From a checkpoint of a small sound classifier: norm batchnorm, soap at rate 0.0044.
Rows from block 8 of a small sound classifier, named by matrix and row number. Each number is 50 + 12 x the weight over its row's rms, rounded and kept within 0 to 99. All counts start at 0.
After each channel's rows are labels from the 100 clips, of 14976, where the channel reaches its highest value: "top examples" is what is common among them; "peak in band" is the frequency band that holds the peak. Only what is clearly more common there than usual is listed. The data: simulated sounds of rotating machines with and without faults.
# r30: branch 2 reduce pointwise conv (model.blocks.8.r3.0.weight, 128x512x1x1), inputs 256-383

r30.56:62 49 46 34 54 58 39 36 45 62 55 54 43 41 47 51 61 46 41 66 43 53 56 53 45 44 58 41 43 49 43 50 50 48 36 48 65 60 33 42 55 46 42 61 41 18 53 13 48 66 35 54 49 44 36 49 70 51 41 15 49 68 53 55 62 66 62 36 59 79 48 67 52 48 68 55 57 34 42 81 88 49 56 86 66 66 60 55 48 49 53 44 48 37 65 49 50 37 54 55 42 62 44 75 49 39 48 59 42 51 67 44 79 52 50 49 71 64 35 18 51 78 43 41 70 42 55 53
top examples: state: faulty; rattle; bearing knock; squeal
peak in band: 4000 to 8000 Hz

r30.126:43 28 84 26 50 30 47 53 30 72 43 48 45 33 33 58 45 17 47 56 51 68 79 58 42 63 63 49 57 57 48 48 43 44 58 48 48 64 40 46 39 49 51 48 65 43 56 31 65 50 46 59 62 51 48 62 34 42 41 38 54 66 63 42 66 53 42 55 47 68 56 53 58 77 64 59 60 44 57 51 53 61 45 56 59 57 55 61 44 35 70 56 57 59 54 47 25 67 45 59 48 50 69 71 63 63 43 68 28 71 43 64 59 62 35 49 61 53 36 60 66 52 39 45 50 68 54 63
top examples: state: faulty; rattle; turbine
peak in band: 4000 to 8000 Hz

r30.64:45 32 57 57 57 60 43 41 35 68 53 38 61 54 57 59 50 71 57 48 53 28 46 44 50 48 48 39 49 52 36 25 45 42 49 52 48 37 51 45 38 35 53 53 30 51 32 39 56 64 50 46 54 55 50 39 47 40 44 65 39 54 43 41 40 49 54 25 64 86 39 39 41 40 48 50 53 52 49 73 75 31 58 66 59 43 62 54 33 58 52 41 39 48 64 57 40 43 51 47 45 55 38 75 40 55 62 65 50 51 90 44 57 45 50 52 67 59 53 49 38 58 43 53 36 39 44 63
top examples: state: faulty; rattle; squeal; bearing knock
peak in band: 4000 to 8000 Hz

r30.38:47 58 53 64 46 38 42 41 49 52 65 31 49 54 57 38 58 59 50 46 44 59 27 39 24 51 40 46 48 67 43 61 29 46 53 20 37 53 42 57 31 62 42 27 51 43 57 44 47 59 45 42 46 35 42 60 68 35 51 55 59 42 44 53 49 41 45 58 41 48 55 48 58 49 40 56 27 53 75 43 52 60 56 43 55 53 40 51 41 40 45 59 62 52 54 41 23 51 51 51 52 34 43 57 48 45 40 60 51 63 35 44 50 57 61 46 48 74 29 55 51 35 33 59 44 65 35 46
top examples: state: faulty; bearing knock; imbalance; squeal
peak in band: 500 to 1000 Hz; 1000 to 2000 Hz

r30.95:48 45 73 42 46 49 52 40 54 68 45 47 44 45 49 52 41 69 29 34 68 66 66 44 46 41 44 50 72 48 34 55 51 55 40 52 50 50 53 34 49 52 51 48 52 42 65 35 71 51 62 40 53 27 48 50 13 55 53 64 36 60 49 56 54 58 68 40 44 44 42 72 42 61 60 42 59 47 44 39 55 41 30 43 32 41 56 51 37 47 53 50 64 49 58 52 32 58 51 63 35 43 56 55 49 50 60 94 49 60 46 57 41 33 50 55 52 52 49 77 58 39 35 39 34 58 50 65
top examples: state: faulty; rattle; squeal; bearing knock
peak in band: 4000 to 8000 Hz

r30.59:60 48 34 44 35 55 41 55 56 46 42 47 49 40 47 47 40 46 43 52 53 50 44 41 56 44 53 44 59 44 45 50 67 44 55 57 36 50 47 38 54 55 31 39 54 00 32 50 58 53 63 51 46 64 43 43 57 52 48 21 31 29 68 48 50 62 64 49 45 55 54 40 55 56 33 47 54 56 57 46 50 55 43 62 62 51 47 58 38 50 55 43 73 71 59 44 56 53 49 51 47 45 58 47 47 49 60 49 46 41 55 58 54 66 50 35 53 53 35 60 54 45 57 35 49 40 53 65
top examples: state: faulty; imbalance; gearbox; squeal
peak in band: 1000 to 2000 Hz

r30.122:47 59 51 47 37 40 52 56 56 43 38 43 50 48 47 47 56 74 58 43 49 40 30 32 54 64 55 41 45 54 27 38 59 52 60 50 44 60 54 41 54 60 48 44 45 54 31 21 41 64 57 57 52 67 62 60 27 49 47 51 48 55 54 47 57 71 56 43 68 70 26 50 49 46 46 26 66 45 47 57 60 48 38 54 73 58 42 61 45 49 46 37 58 50 75 60 53 47 70 44 42 52 45 62 46 58 69 70 50 68 78 57 69 37 44 60 71 65 50 66 67 52 49 43 35 51 48 43
top examples: state: faulty; rattle; bearing knock; squeal
peak in band: 4000 to 8000 Hz

r30.26:63 42 71 75 33 56 42 24 57 49 40 56 64 32 46 52 40 62 43 58 45 65 52 40 32 67 68 49 48 66 49 64 64 54 49 70 66 50 50 42 53 39 32 59 46 50 52 46 65 47 65 58 55 63 74 52 49 55 44 45 31 45 61 46 62 61 32 51 55 68 48 51 40 55 70 44 67 46 52 50 60 52 58 54 34 47 52 46 33 31 71 50 55 43 61 50 29 42 45 47 32 56 65 58 39 36 37 59 42 50 44 66 58 55 47 51 55 49 40 54 55 48 31 59 67 54 37 38
top examples: state: faulty; rattle; turbine
peak in band: 4000 to 8000 Hz

r30.40:42 61 48 50 54 43 29 38 59 50 27 55 63 44 71 74 58 20 38 52 46 64 68 39 34 54 52 55 52 63 57 51 46 40 70 55 32 46 60 49 50 61 39 55 53 62 49 37 40 52 52 44 48 74 47 61 64 39 40 51 48 42 51 54 52 66 45 33 34 57 45 57 41 56 58 34 67 42 52 43 49 36 32 39 45 30 42 43 46 48 51 47 74 51 53 49 90 57 35 43 56 29 53 57 39 50 50 46 48 48 40 54 63 79 37 35 63 63 54 68 56 38 42 42 49 39 39 53
top examples: state: faulty; squeal; rattle
peak in band: 2000 to 4000 Hz; 1000 to 2000 Hz

r30.33:48 59 56 44 40 49 62 30 48 83 51 54 63 37 56 59 58 50 50 54 27 56 31 38 48 58 52 38 44 62 43 23 52 64 34 53 53 35 48 48 41 51 30 36 47 38 48 40 55 61 49 48 56 35 55 30 55 65 42 56 46 45 30 41 37 57 63 42 67 69 40 47 45 42 42 51 51 55 32 64 70 38 66 57 60 51 57 62 53 54 41 47 55 72 69 53 31 45 55 60 52 55 64 73 52 51 55 79 46 82 71 41 66 47 54 54 68 67 34 67 49 48 42 47 31 44 37 58
top examples: state: faulty; rattle; squeal; bearing knock
peak in band: 4000 to 8000 Hz

r30.69:41 57 46 56 54 51 35 51 64 63 49 51 30 51 42 67 39 37 50 55 51 51 51 67 53 56 53 64 47 40 62 51 62 56 54 37 52 38 40 47 56 36 56 60 42 33 45 47 61 62 50 59 56 55 76 60 45 62 46 59 69 14 62 47 58 46 44 56 52 62 61 26 36 53 48 64 45 41 80 56 70 66 65 64 51 51 47 53 32 39 30 34 40 24 56 52 33 28 38 41 45 46 55 65 45 46 30 42 50 48 55 52 64 60 43 65 60 51 34 40 44 47 46 50 46 52 52 37
top examples: state: normal; electric motor
peak in band: 2000 to 4000 Hz

r30.3:49 55 56 40 50 55 38 32 45 55 38 55 61 48 67 54 42 19 48 69 36 62 80 33 51 56 55 55 54 55 66 65 47 47 50 55 47 51 69 34 41 35 46 48 58 64 41 26 45 59 58 65 48 76 56 46 47 36 62 38 68 54 43 33 51 44 53 31 56 79 67 54 50 54 48 40 40 48 21 64 50 50 41 64 71 38 58 43 46 43 61 55 62 44 57 53 62 51 59 59 69 59 56 69 47 48 61 58 55 60 27 45 58 66 54 41 67 61 34 77 55 43 26 50 36 46 41 48
top examples: state: faulty; squeal; rattle
peak in band: 2000 to 4000 Hz

r30.44:53 56 42 51 53 65 53 43 46 37 65 50 39 56 58 38 43 59 35 43 37 44 35 52 66 53 38 43 55 28 48 35 40 37 55 68 54 51 28 44 50 69 29 57 60 34 34 29 48 45 20 56 53 40 38 37 50 56 40 35 63 48 65 56 56 52 50 48 62 52 45 41 56 66 32 60 48 45 78 50 57 40 55 73 51 49 48 50 47 53 36 48 46 31 53 58 40 56 63 42 40 42 45 49 58 52 48 36 54 43 45 67 42 54 65 62 31 39 49 40 62 56 53 62 64 41 52 30
top examples: state: normal; text has "fault"; pump; machine: piston engine
peak in band: 500 to 1000 Hz

r30.96:35 38 52 45 56 44 49 52 54 41 53 46 35 37 55 52 49 46 47 43 40 39 62 53 67 51 60 49 63 65 51 49 51 29 39 41 42 39 58 67 49 57 47 60 34 28 43 35 47 47 45 68 52 60 53 43 47 26 55 39 61 37 55 45 52 52 56 44 62 60 51 49 46 42 46 32 39 46 34 43 49 31 49 70 58 57 12 41 35 53 46 40 47 51 58 52 49 38 29 16 36 46 55 65 27 59 49 60 50 55 77 27 56 51 63 50 67 68 61 47 46 54 42 52 46 54 49 49
top examples: state: faulty; imbalance; speed flutter; rattle
peak in band: 2000 to 4000 Hz

r30.52:48 54 46 38 44 38 31 53 52 64 57 51 39 37 60 41 65 29 30 66 45 52 48 54 35 43 49 53 48 47 30 42 42 51 61 41 45 49 48 59 49 44 26 47 58 35 52 42 43 54 42 42 49 49 36 37 43 38 47 19 28 47 52 47 49 49 73 50 40 43 47 48 48 43 43 43 50 61 43 48 57 46 38 49 57 59 35 52 44 46 57 37 51 61 54 42 59 40 52 51 52 40 58 58 56 49 62 62 53 51 45 68 56 49 46 50 61 47 25 63 56 49 68 29 42 39 65 61
top examples: state: faulty; squeal; conveyor; bearing knock
peak in band: 2000 to 4000 Hz; 1000 to 2000 Hz

r30.17:58 42 45 38 42 42 46 55 31 53 43 45 31 65 50 39 62 39 63 38 55 50 59 50 58 41 52 38 44 45 56 67 48 52 36 48 33 41 58 37 34 46 45 50 52 54 45 55 44 66 45 50 47 65 49 45 43 41 42 28 29 58 42 33 49 39 46 48 49 51 58 38 57 58 35 61 45 66 52 34 53 56 38 40 52 29 51 48 72 59 42 41 49 34 54 54 38 39 54 38 63 57 50 36 48 53 66 39 55 55 53 48 46 70 57 41 56 56 61 55 50 37 64 69 73 34 42 64
top examples: state: faulty; squeal; rattle; grinding
peak in band: 2000 to 4000 Hz

r30.94:63 42 57 66 42 51 55 45 41 47 44 51 30 51 44 42 59 29 58 40 58 54 57 55 57 18 33 45 55 43 54 46 60 48 34 37 42 56 47 44 58 41 53 44 46 50 77 55 52 57 57 37 37 46 40 57 62 41 38 49 43 52 36 48 42 35 53 68 46 54 58 44 53 50 28 42 54 62 51 43 61 43 31 46 50 42 43 42 46 49 50 36 42 39 44 70 46 31 48 54 55 36 62 38 69 68 52 54 45 47 54 49 58 37 61 43 50 46 54 55 52 33 82 58 74 72 26 44
top examples: state: faulty; squeal; imbalance; rattle
peak in band: 2000 to 4000 Hz

r30.41:45 35 55 71 53 42 51 62 41 71 49 56 61 37 63 36 40 56 41 44 59 53 46 61 45 40 50 40 58 63 49 54 47 63 48 50 52 62 52 60 29 56 52 50 37 45 62 55 49 59 44 59 57 31 58 47 43 44 44 43 42 49 52 61 44 39 49 57 60 53 46 62 46 47 57 43 42 69 42 47 57 57 52 51 42 52 61 49 62 50 42 50 47 41 48 50 47 42 47 47 54 54 40 38 60 58 39 54 47 43 46 48 46 44 59 47 45 58 56 49 48 47 64 56 68 39 39 42
top examples: state: faulty; rattle; turbine
peak in band: 4000 to 8000 Hz

r30.91:59 33 38 49 46 56 37 31 36 67 58 52 54 46 54 53 55 45 25 52 55 46 53 54 39 21 35 35 50 57 26 40 40 56 43 50 70 45 56 32 47 42 46 40 31 43 58 46 53 61 45 45 58 49 54 56 23 58 43 42 52 56 63 48 50 59 51 63 50 46 48 64 53 48 47 62 49 45 39 46 37 37 31 62 33 45 48 56 54 45 46 44 60 51 50 45 45 29 51 47 40 60 52 45 46 46 45 58 46 63 59 52 57 52 48 49 60 46 36 68 62 55 38 49 58 38 46 53
top examples: state: faulty; squeal; imbalance
peak in band: 2000 to 4000 Hz